{"model": "sound classifier", "train_examples": 39062, "noise_aug": 0.002, "n_mels": 64, "activation": "elu", "channel_attention": "se", "stem": "single", "widths": [192, 192, 192], "loss": "cross_entropy", "residual_init": "none", "optimizer": "adamw", "steps": 40000, "epochs": 131.1, "lr_schedule": "cosine", "weight_decay": 0.1}
Rows from block 5, named by matrix and row number. Rows with one number belong to one channel. Each number is 128 + 24 x the weight over the matrix's rms, rounded and kept within 0 to 255. All counts start at 0.
# convs0: first width-9 conv (model.blocks.5.convs.0.weight, 192x192x9), inputs 156-167, a 9 kernel for each
# convs1: second width-9 conv (model.blocks.5.convs.1.weight, 192x192x9, transposed), outputs 156-167, a 9 kernel for each
convs0.144 [130 122 126 121 122 126 129 125 129 105 107 111 113 119 120 121 123 127 128 135 143 143 144 139 136 128 123 142 143 155 157 152 144 146 153 156  82  82  82  87  91  95  99 101 102 107 111 103 110 104 109 110 121 124 104 103 104 104 102  99  96  90  84 139 115 136 127 136 131 147 143 142 144 143 146 142 143 145 140 140 136 115 121 118 120 116 120 116 119 119 158 153 149 146 144 138 139 136 132 129 135 134 139 132 135 133 136 131]
convs1.144 [124 122 123 121 123 121 122 121 122 115 116 116 118 119 121 120 122 122 119 115 111 108 106 105 110 108 112  97  90 108 104 118 112 131 128 145 140 143 149 151 154 152 147 146 139 120 129 113 124 108 120 105 117 102  96 100  98  97  98  96  85  84  75 135 126 137 130 135 133 140 134 139 142 140 131 127 122 118 117 114 114 163 160 159 156 154 151 148 146 144 103 106 104 107 105 108 106 109 107 154 149 151 147 148 146 150 149 151]
convs0.145 [ 88  82  91  85  98  95 105  95 105 134 131 132 131 133 132 132 135 138 115 108 101  97  97 100 109 119 126 155 150 156 147 148 138 152 140 151 135 134 135 137 139 144 144 149 150 114 109 109 109 116 112 126 124 134  96  99 105 109 112 118 121 126 127 102  88  97  98  97  96  97  97  92 159 161 156 162 162 167 158 161 154 139 140 135 138 133 136 130 134 132 110 105 105  97 100  91  95  88  90 130 122 116 118 117 108 110 103 101]
convs1.145 [111 110 112 112 114 112 114 113 114 135 129 129 124 125 121 122 118 120 112 112 118 117 122 121 128 127 133  90  88  90  90  92  90  94  96 104  54  76  72  90  83  99  84 100  88 144 129 138 131 138 138 141 139 143  98 112  97 103  87  93  69  79  57  85  92  88  96  90 101  95 108 102 108 114 115 121 127 130 133 134 138 139 141 143 146 149 152 155 160 165 103 103 100 101  98 101 100 102 101 100 103 106 111 115 116 119 120 122]
convs0.146 [112 101 110  96 101  92 102  99 110 155 151 152 149 147 146 145 146 147 174 172 172 159 146 125 112  91  79  94  95 114 121 130 124 119 116 125 137 138 134 135 128 126 117 112 104 142 142 138 126 119 104 101  95  94 102  98  96  94  93  93  90  86  78 154 139 151 128 136 112 120  99 107 155 146 155 133 137 125 133 128 128 153 161 157 160 153 153 151 158 155 147 140 137 132 127 122 118 114 110 144 148 152 144 140 135 133 142 133]
convs1.146 [118 117 118 117 119 118 119 119 121 147 147 151 152 157 155 155 154 157 123 123 125 127 125 119 119 115 118  90  87  87  82  89  98 113 116 119 104 105  92  93  85  82  60  56  35 156 161 162 170 167 170 169 175 172 102 101  89  90  78  78  65  65  53 116 107 120 112 131 119 135 123 146 131 128 124 126 123 123 124 119 113 132 133 136 133 136 133 132 127 124 115 119 119 123 123 126 124 128 128  91  92  92  90  91  89  90  84  83]
convs0.147 [134 127 133 133 136 140 136 136 124 163 162 165 164 166 162 160 157 156 169 173 176 165 150 142 139 146 154  69  65  77  85 104 107 119 116 120 149 146 150 150 152 147 147 140 140 109 128 104 125 101 117 104 121 112 119 119 120 121 121 123 121 117 113 153 134 156 146 167 151 166 153 153 148 169 155 166 150 154 133 140 118 131 141 134 140 127 132 121 129 120 109 109 111 111 114 118 126 125 127 136 136 132 131 112 106  89  90  78]
convs1.147 [140 141 140 140 140 140 141 141 141 148 147 151 150 154 150 151 147 149 125 124 119 120 115 120 123 121 123 119 118 131 135 145 145 153 149 157  93 101  96 108 111 122 106 110  91 148 168 149 169 147 168 145 167 147  86  90  86  91  96 104  94 101  88 143 152 145 154 141 152 149 159 157 116 126 113 124 110 117 108 113 108 136 135 134 132 130 128 127 123 124 136 135 137 137 138 138 137 135 135 120 121 117 113 107 105 104  99 100]
convs0.148 [120 121 124 128 130 128 126 118 122 159 156 152 149 147 144 143 141 138 147 136 127 125 125 134 146 155 164 141 151 144 146 143 157 143 144 131 165 165 165 164 164 162 160 158 156  99 100 102 103 108 108 110 111 111 198 198 199 199 202 204 205 208 210 129 130 132 131 133 133 131 136 133  84  84  87  89  96  92  96  86  92 117 117 117 115 117 119 119 118 118 135 141 143 150 156 161 163 168 168  58  66  68  72  77  80  83  86  88]
convs1.148 [108 109 109 110 111 112 113 115 116 107 108 109 110 111 112 114 115 116 100 105 106 112 114 120 125 131 134 162 160 158 156 154 150 146 143 140 138 137 138 138 140 138 139 137 135 117 116 120 117 119 117 122 121 126 213 213 218 217 221 217 223 218 218 174 174 176 176 178 178 180 178 179 109 109 106 110 107 109 108 111 112 135 136 132 134 131 133 131 133 130 115 117 117 120 121 123 124 126 126 124 125 124 125 123 125 122 125 126]
convs0.149 [ 75  81  84  88  92  95  96  95  99  97  97  99 100 100 100 100 101 104  41  48  44  58  64  79  85  97 100 168 172 158 159 146 152 146 159 153 147 150 158 164 170 176 179 182 183 144 142 147 146 150 143 146 142 147 139 137 136 132 131 128 128 127 128  59  67  51  64  51  67  51  74  56 120 128 137 146 152 154 153 156 159 147 147 148 147 147 143 143 139 144 132 129 128 123 122 117 116 110 108 157 154 166 165 177 168 179 165 172]
convs1.149 [114 115 114 116 114 116 114 115 113 156 154 156 151 153 150 153 149 155 122 124 116 117 108 105  97  90  81 108 117 114 122 117 126 124 133 132 122 126 132 133 136 135 131 132 130 171 153 160 148 154 144 151 139 146 128 138 143 144 147 145 139 134 125 116 134 114 134 113 132 112 134 113 102 107 110 120 129 138 137 137 133 128 129 128 132 132 136 134 137 138 126 123 126 125 129 129 130 129 132 122 120 121 125 126 128 127 129 128]
convs0.150 [134 139 135 142 141 151 149 156 155 116 115 115 115 116 115 115 115 114 130 130 127 130 126 127 129 136 143  88  92 107  99 109 109 115 107 121 113 114 118 116 120 120 124 125 129  98 109  98 108 100 112 107 121 116 127 127 129 131 133 136 141 144 149 109 115 114 125 125 135 136 144 136 143 147 137 144 138 144 135 145 133 126 127 127 129 129 132 132 134 135 117 113 111 109 107 106 105 103 104 100  98  88  90  80  83  77  81  80]
convs1.150 [116 114 116 114 116 115 117 116 119 120 120 119 119 118 118 118 118 119 122 124 122 125 125 129 138 147 155 151 151 151 153 155 154 153 151 151 143 145 152 153 163 162 158 156 152  93 113  98 118  99 116  98 118 102 164 164 163 163 166 167 162 163 159  92 100 103 111 110 119 119 128 127 150 148 141 143 143 143 143 144 144 122 122 120 120 116 119 117 120 119  90  92  90  91  90  92  92  94  93 120 123 125 125 123 127 127 131 131]
convs0.151 [134 127 134 133 143 146 145 142 143 157 151 152 147 147 141 142 139 141  99  87  77  64  60  70  88 104 110 158 150 146 142 141 153 161 167 164 130 128 128 125 122 117 121 122 126 136 144 147 153 149 158 149 159 147 143 142 143 141 141 139 138 137 135  95  97 105 118 104 116 112 106  93  98  94 103 102 100  99 100 109 105 118 120 114 117 114 115 112 114 115 142 147 152 158 162 163 165 164 163 114 122 117 122 122 131 138 139 133]
convs1.151 [111 112 113 113 115 115 116 116 118 105 102 104 101 102 103 107 109 110  48  53  72  78  93  96  99  94  88 136 138 134 130 133 137 148 149 152  71  79  89  96  98 104 105 107 102 124 133 130 139 131 141 130 139 127 125 130 135 133 132 130 129 128 128 149 146 135 142 139 139 130 131 128  88  96  99 105 105 108 109 109 106 117 115 115 117 119 118 120 118 119  98  99  98 102  99 103 103 107 106  85  90  90  99  97 102  97 101  97]
convs0.152 [137 136 134 134 131 134 134 135 138 118 116 117 116 116 115 114 111 110  99  99 102 102 103 103 104 104 106 110 114 112 109 106 112 104  98  96 137 135 135 134 133 133 133 132 131 151 152 149 151 147 149 147 150 150 143 140 138 135 133 130 129 126 125 112 115 117 118 119 119 121 122 122  99  99 102 101 103 102 105 103 104 166 166 166 167 166 167 167 167 166 121 121 122 124 124 127 129 131 133  96  95  95  96  96  96  98  97  97]
convs1.152 [162 161 161 161 161 161 162 162 163 125 126 125 125 126 126 127 127 127 111 112 107 108 107 111 119 123 128 164 158 164 160 161 154 155 149 147 131 128 129 128 134 134 132 135 135 157 160 152 154 149 151 146 148 142 130 129 133 133 140 141 142 144 146 185 183 187 183 183 177 178 174 175 156 154 148 147 148 148 148 148 149  99 100  97  98  95  97  97  99  99 141 141 142 141 142 141 143 141 143  94  97  95  97  95  96  95  96  95]
convs0.153 [129 134 141 140 135 132 125 124 117 132 131 131 127 131 133 136 139 143 161 160 171 171 168 151 132 114 109 138 100 105  74 102  91 127 136 165  99  99 100 104 105 109 107 113 115 141 143 143 149 147 143 143 130 128 102 104 111 112 117 117 120 119 115 176 179 184 177 169 166 164 164 140 153 144 150 151 151 147 137 133 132 130 112 114 104 110 108 119 120 129 145 146 141 139 137 150 162 170 163 109  95 105 118 120 120 123 122 130]
convs1.153 [137 137 140 139 139 140 138 135 133 126 126 118 122 119 123 118 121 113 149 145 131 130 111 106  99 102 106 145 130 122 125 126 119 104  96  98 107 105 102 108 117 122 124 128 127  83  85  89  90  84  79  81  96  97  81  83  74  72  75  81  81  88  85 148 131 145 133 146 149 165 150 153  90  99  97  97  91  88  88  87  88 130 121 124 122 125 123 132 129 139 125 128 124 127 122 122 120 129 132 131 124 131 129 132 126 130 123 132]
convs0.154 [142 147 147 151 145 148 138 147 133 125 125 129 129 131 128 129 126 126 127 135 132 131 121 124 129 137 136 105 108 121 112 120 114 114 113 117  97 101 106 109 110 108 105  99  92 152 158 154 158 151 152 147 154 146  74  76  78  79  81  85  85  85  81 136 139 136 132 127 127 113 132 122 142 156 142 153 136 150 135 153 137 136 140 138 140 137 137 136 139 138 148 143 141 138 139 138 141 138 142 112 117 119 122 122 112 113 104 102]
convs1.154 [113 114 113 113 112 113 113 114 112 145 146 149 149 154 153 158 157 160 112 115 117 118 120 124 131 136 143  81  84  88  97  98 108 108 114 111  92  99 103 104 108 107  98  87  74 122 128 127 131 128 131 126 132 130 120 120 121 119 122 119 117 112 107  78  92  89 102  96 108 107 119 118 134 135 130 134 131 134 131 133 128 123 125 124 124 123 125 125 125 125 107 108 107 109 110 113 114 114 114  98  98  98  96  97  97  98  94  94]
convs0.155 [133 126 120 119 116 112 111 106 110 100 100  99  99  98  97  97  95  94 101 107 105 108 107 100  93  83  81  57  64  70  63  62  70  63  69  62 106 103 104 102 101 100 103 105 106 152 149 146 140 137 135 137 134 138 130 131 133 131 132 130 131 132 134 115 110 112 101 105 104 110 112 116 153 152 150 150 149 146 145 141 138 110 109 108 109 108 111 110 113 111 109 108 108 108 107 109 111 113 116 144 143 138 138 136 137 135 136 136]
convs1.155 [119 119 118 119 119 119 119 120 120 116 116 116 116 117 117 118 117 118 130 131 123 124 121 125 131 132 136 177 176 176 173 170 164 161 155 151 144 147 145 146 151 154 148 152 150 114 109 115 107 116 109 118 111 117 113 113 114 114 118 119 114 115 110 165 159 167 161 164 151 157 147 156 147 144 138 134 134 135 136 139 141 103 105  98 100  93  96  92  94  92 113 111 112 109 111 108 110 108 111 131 132 130 131 129 131 130 133 133]
convs0.156 [134 145 140 150 149 160 151 160 149 142 140 139 137 135 133 128 127 123 127 130 127 130 130 137 146 157 166 105  98 116 102 121 105 117 107 122  94  93  97  96 100  98 101  99 101 114 125 113 126 115 128 115 130 113  75  77  82  86  92  98 105 110 116 135 142 144 148 147 154 148 164 143 141 157 141 159 140 155 137 156 135 113 118 112 118 112 119 114 120 116 131 129 129 128 129 131 136 134 140 116 114 106 109 101 101  99  95  97]
convs1.156 [118 118 120 119 121 121 123 123 125 127 126 125 124 124 123 125 122 124 111 114 117 122 126 133 145 156 169 113 112 118 120 129 129 132 129 132  82  89  98 103 115 120 114 114 106  89 115  96 119  94 117  92 120  96 116 115 115 115 121 126 120 126 121  87 105 100 115 103 121 112 130 119 127 131 125 131 130 135 133 137 136 117 118 115 117 112 115 113 117 117  94  96  94  95  95  97  96  97  97 107 111 113 115 113 116 115 118 118]
convs0.157 [115 123 125 127 131 136 138 138 134 164 164 165 166 165 163 162 165 168  68  72  66  71  69  76  74  69  59 132 143 133 143 130 136 134 158 151 127 126 128 128 131 134 140 141 143  99 110 100 108  96 102 100 106 102 120 113 111 106 104 101 101 100  99 105 103 108 107 112 110 127 132 121 127 129 141 132 136 133 135 135 135 142 145 141 143 141 141 139 143 143 139 141 141 141 144 140 144 138 133 130 138 135 145 134 133 137 128 125]
convs1.157 [107 108 107 108 107 108 108 109 109 125 125 128 127 128 129 130 130 132 116 127 126 134 131 132 128 124 120 110 117 121 125 128 134 139 144 146 117 121 133 135 143 142 139 133 126 197 199 190 201 188 197 185 192 183  96 101 108 105 112 109 108 103  98 127 126 128 124 125 127 127 125 123  97 103 103 112 115 120 117 114 110 137 140 139 140 136 139 135 136 134 142 141 142 142 141 144 142 143 143 102 106 105 112 106 112 106 108 103]
convs0.158 [120 115 116 116 121 118 115 112 104 133 132 133 132 134 130 127 124 124 155 154 148 131 113 107 111 121 131 114 116 125 120 124 110 113 104 113 118 124 133 138 142 138 134 128 121 101 107  97 102  94 100  90  97  83  75  75  80  84  88  87  84  78  72 146 156 174 171 177 169 174 165 158 131 130 141 135 136 127 132 136 142 115 119 122 123 120 120 119 121 119 137 137 129 127 120 118 113 111 106 148 145 145 151 144 135 121 116 104]
convs1.158 [142 139 141 138 139 137 139 138 140 128 127 128 128 129 130 130 131 131 138 138 133 133 131 132 137 139 144 123 121 125 122 124 123 126 123 125 156 158 155 156 157 159 156 157 152 118 125 121 123 116 118 112 117 111  88  92  91  92  92  92  81  78  67 125 118 131 127 139 135 147 142 151 185 187 178 179 172 169 167 165 163 138 140 137 140 137 137 137 136 134 105 107 106 110 109 111 111 111 109 144 143 138 138 136 136 137 137 139]
convs0.159 [126 121 119 120 118 115 110 119 115 133 135 136 137 136 134 132 129 128 152 148 142 137 133 137 142 148 155 105 105 122 114 125 120 122 116 113 111 121 128 136 139 143 140 140 136 151 149 145 143 142 137 138 141 140  99 102 105 108 114 119 122 125 125 154 152 149 149 143 140 128 136 136 141 149 146 151 144 148 140 149 143 139 141 138 140 137 140 138 141 139 167 163 160 159 160 163 163 165 168  63  71  72  79  81  82  85  83  80]
convs1.159 [128 127 128 127 127 128 129 129 130 121 126 129 132 137 139 142 144 144 105 103 102 101 107 112 122 130 137  71  70  82  86  95 101 110 108 111 115 115 120 116 120 116 111 102  93 116 125 117 123 114 121 110 121 112 175 169 169 165 167 162 162 157 154 131 135 137 143 144 146 151 154 157 102 102  98 102  97  96  90  91  89 118 115 113 113 114 114 115 114 116 136 140 140 145 147 150 151 152 152  92  92  92  94  93  94  94  92  94]
convs0.160 [ 89  86  93  81  90  76  85  72  80 105 103 103 102 103 101  99 101 101  98  91  78  72  67  70  73  80  85 132 135 134 152 151 157 145 158 147 122 112 110 107 108 107 111 114 118 106 108 115 113 123 113 123 111 122 137 138 139 140 142 140 140 139 139 128 117 134 122 133 125 142 126 129 133 117 126 111 124 116 124 109 112 107 112 109 112 111 112 110 111 108 142 147 150 150 151 151 150 146 141 169 166 162 159 158 151 150 149 153]
convs1.160 [ 99 101  99 102 101 102 101 103 101 117 121 122 126 126 131 132 134 133  83  93  91  99  92  92  84  84  76 134 134 130 132 132 137 142 144 148 151 156 159 166 167 168 165 165 158 142 133 142 138 140 127 133 119 120  76  87  89  97  97 103  92  95  83 148 145 150 148 151 145 143 133 133 115 119 113 119 115 125 122 127 120 161 159 160 156 156 154 152 148 146  82  83  82  84  81  84  83  84  81 157 155 159 156 159 158 159 157 157]
convs0.161 [120 119 120 120 124 124 126 133 136  98 101 104 108 107 108 107 109 106  80  74  72  75  85  93  98  99  95 156 173 156 166 158 175 161 170 155 176 169 162 155 153 151 152 155 161 111 112 113 112 113 111 107 109 112 136 134 134 132 133 130 134 135 140 124 128 124 129 134 140 137 143 151 134 126 125 125 135 137 147 141 147 121 118 120 120 125 124 126 124 125 123 124 126 122 121 122 119 118 116 169 166 160 155 151 153 148 150 147]
convs1.161 [100 101 101 102 101 101 100 100 100 123 125 125 127 128 128 128 128 129 133 137 131 136 130 133 132 130 124 113 115 108 107 101 103 100 104 103 175 167 169 164 168 163 161 155 154 130 124 126 120 121 112 112 106 107 159 159 168 166 177 174 175 170 167 149 146 149 145 141 137 135 130 128 123 124 122 125 127 130 131 132 133 138 140 138 138 133 134 133 132 131 112 112 114 113 115 115 117 116 116 136 136 137 136 135 136 136 138 141]
convs0.162 [117 106 101  83  86  90 117 129 131 127 127 132 132 139 143 148 143 142 119 114 117 105 102  97 105 105 115 193 174 157 137 141 142 167 163 174 105 109 106 114 120 131 136 139 131 131 137 123 122 115 120 114 134 126 124 128 137 143 150 150 152 151 150 155 173 176 167 169 176 154 153 150  94  86 101 103 109 107 115 116 123 134 135 131 128 132 139 145 146 144 148 146 143 148 145 146 142 147 146 115 121 118 121 126 125 119 120 109]
convs1.162 [138 136 142 139 144 138 140 134 140 134 131 121 128 125 136 131 140 135  72  66  81  76  84  82  98  98 111  80  64  71  65  70  55  71  67  89 125 121 122 123 125 123 124 127 126 111 121 110 117 104 106 101 114 109 112 111 109 108 110 112 111 106  97 127 104 127 112 138 121 149 127 144 151 159 171 168 168 155 155 139 142 111 102 109 102 111 102 115 109 117 130 132 129 133 128 133 134 144 144 115 115 119 120 119 121 125 130 136]
convs0.163 [131 131 128 127 126 126 127 129 135  99 100  99 102 103 103 105 105 104 121 124 118 123 124 132 127 127 119 137 150 130 142 132 154 148 177 163 164 157 157 148 152 148 157 156 165 108 115 116 123 121 133 119 131 124 125 126 131 129 136 135 142 143 151 110 114  92 108  82  97  85 103  95 164 173 152 166 150 167 156 177 171  85  82  76  78  77  82  82  89  88 140 140 139 137 140 140 139 135 133 108 111 103 109 100 105  98 107  99]
convs1.163 [127 131 128 132 128 130 128 129 126 116 114 117 114 115 112 115 113 117 103 111  99 106  96 106 100 109 104 141 142 134 131 128 128 129 137 141 136 130 140 135 145 140 148 141 147 102 110 103 108  95  97  86  97  89 155 151 159 156 167 162 169 161 168 129 134 119 128 114 122 108 117  99  60  70  66  78  73  82  75  80  70 173 172 172 170 169 168 169 167 168 147 146 148 146 147 146 148 146 148 143 144 145 146 143 144 143 144 145]
convs0.164 [129 127 127 125 128 122 126 122 125 147 149 148 150 150 151 151 151 151 171 159 155 153 152 148 142 138 132 121 135 122 126 123 135 136 135 132 184 182 180 177 178 175 175 175 176 111 110 111 109 110 111 111 114 114 164 165 168 169 172 172 176 177 180 137 140 144 141 146 138 142 142 148  97  97  93  99 101 107 107 107 109 135 134 134 134 135 138 138 138 136 110 113 114 116 119 121 121 125 127 117 119 112 114 108 116 115 121 119]
convs1.164 [ 92  91  92  91  91  91  91  92  92 132 133 134 135 137 136 138 138 140 138 139 129 131 124 126 127 128 128 124 123 122 119 117 115 115 113 111 144 138 139 136 143 140 138 135 133 131 132 135 133 134 131 133 132 136 170 169 175 174 186 182 183 180 176 144 143 145 144 142 140 139 136 135 137 138 128 131 127 130 128 132 131 147 149 144 146 141 144 142 144 141 108 109 110 110 112 112 113 113 115 116 117 115 117 114 117 117 120 123]
convs0.165 [150 156 149 157 153 159 157 161 163 139 139 139 139 138 139 137 136 132  89  95  99 107 108 111 113 118 114  13  21  21  16  14  13   1   6  17  88  86  90  88  91  90  93  92  92 139 136 134 130 128 124 120 114 115 116 120 125 126 130 131 132 132 132 118 131 119 122 116 132 116 125 122 111 117 116 124 123 124 120 119 111  88  87  83  83  81  82  81  84  84 127 129 128 130 132 135 139 141 148  86  94  88  95  93 105 108 112 115]
convs1.165 [110 113 110 113 111 115 113 116 114 113 109 113 108 112 110 115 110 114  90  96  88  92  85  91  92 100  99 153 156 152 157 151 157 148 149 140 119 118 116 113 116 118 117 116 118 123 115 121 112 120 112 121 116 127 106 105 107 105 107 106 103 102  98 108 112 106 112 105 110 107 115 111 121 124 119 121 121 128 130 136 138 147 149 143 148 145 149 146 151 149 133 131 133 131 134 131 135 133 138  98  99  98  99 101 105 107 109 109]
convs0.166 [157 158 158 156 157 154 155 151 150 175 176 177 178 178 179 179 178 179 141 135 132 129 127 122 118 114 110 130 125 131 126 133 129 140 131 140 137 136 136 134 134 133 134 134 135  84  89  89  92  93  96  97  99  97 148 150 150 152 152 153 153 154 154 113 119 120 124 124 129 134 135 131  53  49  46  46  46  47  44  43  45 125 124 122 124 123 124 122 122 121 170 172 175 175 178 177 178 178 178 106 107 103 102 100 103 104 102 103]
convs1.166 [160 160 161 161 162 162 163 164 164  99  97  97  96  96  95  96  96  96 130 133 131 132 130 134 137 139 141 133 132 133 133 134 133 134 133 134 124 125 123 124 123 125 123 124 120 126 127 127 127 127 128 126 127 126 151 151 149 150 149 150 147 149 146 122 121 123 122 122 121 123 121 123 143 142 138 139 137 136 136 135 137  82  84  78  80  71  76  72  75  72 157 157 156 155 156 155 156 155 155 100  99  97  97  94  96  96  96  98]
convs0.167 [141 142 144 144 147 146 145 144 150 135 134 134 132 131 128 126 122 118 144 134 127 124 123 130 141 149 159 114 124 122 126 126 136 127 127 123 109 113 115 117 117 116 114 113 112 105 110 109 116 117 122 122 125 124 145 146 148 150 153 157 161 164 169 136 137 139 138 142 141 140 140 137 115 116 117 121 121 121 120 116 115 104 104 105 106 107 110 109 109 107 131 132 134 136 140 143 147 152 156  60  62  64  66  69  69  68  70  68]
convs1.167 [130 129 130 130 131 131 133 132 134 108 110 109 110 110 111 112 113 113 113 115 113 116 115 120 127 134 139 139 137 142 141 148 144 149 146 148 142 139 143 141 147 144 140 136 128  91 102  96 103  94 102  93 104  98 185 180 181 178 183 179 178 175 171 157 157 165 165 169 169 175 174 179 126 123 116 120 116 115 111 112 110 127 127 123 124 119 120 118 119 116 111 113 112 115 114 117 116 118 117 122 123 122 123 119 120 117 119 117]
convs0.168 [117 118 117 115 115 116 114 114 116 136 139 142 143 147 146 145 144 146 138 144 146 151 152 156 162 167 173  96 116 119 125 132 125 114 108  90 156 161 163 164 162 160 156 156 155 133 135 128 131 127 135 135 142 140 117 119 122 123 127 127 129 129 129 140 141 133 133 138 139 133 136 132 181 190 180 190 176 179 171 179 170 122 123 123 123 122 122 120 120 118 134 128 128 125 128 126 129 126 138 145 150 147 148 150 147 148 141 150]
convs1.168 [118 116 116 113 114 113 114 113 113 146 143 146 146 149 148 149 145 147 137 127 118 108 101  96  99  98 103  94  86  83  78  83  85  94  99 102 144 137 137 132 135 134 131 130 132  87  95  86  96  89 102  88 100  88 125 124 127 125 133 133 135 136 139 126 137 126 136 122 132 116 127 111 129 124 116 116 118 119 115 118 120 123 127 126 129 124 130 126 131 128 182 179 182 180 183 183 186 182 184 106 108 104 105 100 104  97  99  97]
convs0.169 [146 146 147 147 150 146 146 141 146 139 138 138 136 137 137 137 136 135 152 145 145 145 150 146 140 133 126 115 121 119 117 119 124 132 133 119 120 117 111 108 106 105 103 103 103 125 122 122 123 125 127 127 125 127 117 119 119 120 121 122 122 124 124 154 157 159 157 167 161 161 161 166 110 107 101 101 105 107 108  98 103 111 110 109 110 109 110 108 107 103 140 142 143 145 146 145 144 146 146 138 141 131 134 126 127 122 125 120]
convs1.169 [125 124 125 125 125 124 124 123 124  96  94  95  93  93  91  93  92  95 136 139 132 133 126 126 129 130 133 130 128 130 129 131 128 130 127 128 141 143 138 141 136 141 132 138 128 118 118 123 121 125 122 123 119 122 124 123 121 122 123 127 122 127 122 119 111 121 114 122 114 122 116 124 157 155 150 150 149 148 150 146 148 124 129 126 129 121 126 124 128 124 128 126 126 123 123 122 123 122 123 131 133 132 132 126 128 128 129 128]
convs0.170 [166 176 163 170 155 162 154 169 165 105 103 104 101 104 100 104 105 108 125 136 139 136 132 130 131 136 137 108 120 107 116 110 121 115 138 123 141 138 143 140 143 140 145 141 145 158 160 156 164 159 169 159 169 160 139 140 142 143 146 147 151 153 156  97  96  88  97  85  96  94 111 111 139 146 134 145 135 147 141 154 146 105 106 104 108 108 115 114 117 117 104 109 106 113 114 118 117 120 119 126 128 123 126 116 126 120 125 120]
convs1.170 [107 106 106 106 105 105 105 105 105 114 116 117 119 121 120 123 123 126  83  85  79  84  80  84  81  83  81 137 135 134 129 131 132 135 134 134 129 122 128 119 128 120 127 120 127  78  96  79  96  81  93  78  96  79 138 133 143 138 149 142 151 143 154 117 121 110 114 103 107  96 105  94 111 109 105 107 104 105 101 103  99 174 170 169 167 167 164 165 162 163 144 146 146 148 149 148 148 147 147 139 139 137 140 138 139 138 138 137]
convs0.171 [147 139 144 139 146 136 139 129 132 122 123 121 122 119 121 117 117 113 155 154 152 146 135 125 120 118 118 108 109 111 118 109 105  94  94  87 122 121 119 119 115 114 110 109 103 164 149 160 141 151 136 148 136 145 130 128 128 126 126 126 125 125 124 160 161 167 169 174 164 174 170 182 151 143 152 143 148 136 144 138 148 124 126 129 129 129 129 129 131 130  71  74  77  78  81  83  86  89  93 160 157 158 160 159 163 158 160 159]
convs1.171 [109 109 109 108 108 108 108 109 110 156 159 161 163 164 165 166 165 165 165 167 164 163 160 160 164 161 159 136 132 136 129 126 115 110 100  96 133 138 137 139 139 139 133 134 126 149 131 150 130 150 128 151 128 150 142 146 148 149 147 146 138 137 128 155 155 160 162 164 163 163 161 163 140 137 135 130 134 131 136 137 143 155 152 154 151 154 151 154 149 151 105 105 107 106 108 108 112 110 115 165 161 165 163 168 165 169 164 168]
convs0.172 [118 123 117 120 111 115 108 107 107 108 107 108 108 106 105 104 104 105 102 107 103 105 100  96  90  87  80  84  83  76  89  91 108 103 125 120 114 112 111 111 109 108 107 107 106 144 143 144 138 141 133 136 130 137 132 133 135 133 133 131 129 128 125 115 113 105 105  98 108 106 114 112 123 120 116 109 111 109 110 105 103 138 139 138 138 138 138 138 138 136 126 125 125 123 121 119 116 114 113 147 143 146 141 145 142 143 139 147]
convs1.172 [108 110 108 110 109 110 109 111 109 137 138 138 137 137 136 136 136 139 115 119 110 113 100 100  94  93  86 142 146 144 151 149 157 152 155 150 150 150 151 150 156 155 144 143 134 119 110 119 113 121 112 120 113 121 112 113 119 119 127 127 118 115 103 126 135 133 142 135 142 138 147 147 150 148 143 143 149 151 154 156 156 118 119 116 116 112 113 112 114 111  86  85  85  84  84  85  85  87  90 113 111 111 108 108 109 110 112 113]
convs0.173 [154 152 143 140 130 123 121 113 129 131 132 130 135 132 134 131 128 120 141 128 110 110 121 142 149 159 150 104 110  96 116 113 158 153 172 142 166 155 151 137 139 130 138 136 145 104 107 117 133 137 158 147 158 162  97 102  99 103 103 105 108 114 127 109 101  81  89  74  87  80 104 112 145 160 126 143 126 149 142 166 146  98  93  87  94  92 108 104 107 102 139 134 130 116 116 119 121 122 127 101 108 103 111 104 120 121 118 121]
convs1.173 [125 134 128 136 129 132 126 129 123 106  96 108  96 105  96 107  96 109 135 145 126 136 117 127 108 118 103 146 151 134 137 126 130 122 131 127 160 150 146 141 136 134 145 144 154  83  81  89  81  83  73  84  77  87 143 138 133 133 128 134 137 145 145  71 104  63  99  65 100  66  99  69 111 122 118 138 128 144 135 142 137 144 153 144 155 146 157 150 157 149 153 144 155 145 154 146 157 147 157 133 134 130 130 123 123 118 115 112]
convs0.174 [126 123 121 118 115 115 116 115 113 124 123 125 126 126 127 127 127 126 130 138 145 154 157 159 157 157 151 103 114 104 108 115 113 105 101  94 129 124 120 116 111 107 104 101 101 137 137 134 135 133 136 136 136 137 140 142 142 143 143 144 143 143 143  94 104  89 100  91  95  89 103  82 137 137 132 132 126 126 123 121 114 137 135 136 133 134 130 129 124 123 128 130 131 131 133 133 138 138 141 120 116 113 110 112 106 105  96 100]
convs1.174 [179 181 180 182 182 183 182 183 182 138 134 133 131 131 128 128 124 123  84  88  83  87  80  85  84  89  88 159 155 146 141 136 137 128 131 123 112 113 110 112 112 115 112 119 118 126 124 121 122 120 125 122 124 121 120 121 115 116 114 116 113 116 114 112 121 111 119 109 117 109 117 110 138 134 130 130 135 135 137 138 144  88  91  88  90  88  92  93  96  97 160 157 157 155 156 155 157 155 156 101 102 100 101 100 101 101 100 101]
convs0.175 [119 126 121 130 133 135 132 136 137 175 172 173 173 173 174 176 177 178  94  90  87  77  75  80  88  88  90 170 160 145 129 126 133 157 162 179 129 134 137 142 144 146 150 148 147 105 117 115 125 120 129 119 129 115 149 148 149 148 150 149 149 146 144  95  99 104 116 109 106  98 114 116  64  70  71  79  79  92  91 101 104 141 146 143 143 140 142 144 147 151 177 179 179 185 188 186 184 181 182  94 101 105 107 108 109 106 111 110]
convs1.175 [128 129 131 131 132 131 131 131 134 130 127 124 125 126 129 130 133 136  83  88 106 109 122 125 133 127 129 105 108 105  99  97  98 107 112 122  84  87  93  97 100 100  96  93  88 138 148 133 144 128 141 127 143 128 131 129 133 131 134 132 130 126 122 123 120 119 118 118 114 113 110 113  92 102 110 114 111 110 109 101 102  82  80  81  78  81  76  79  76  80 120 122 120 124 122 126 125 130 130  55  61  60  68  67  71  70  73  73]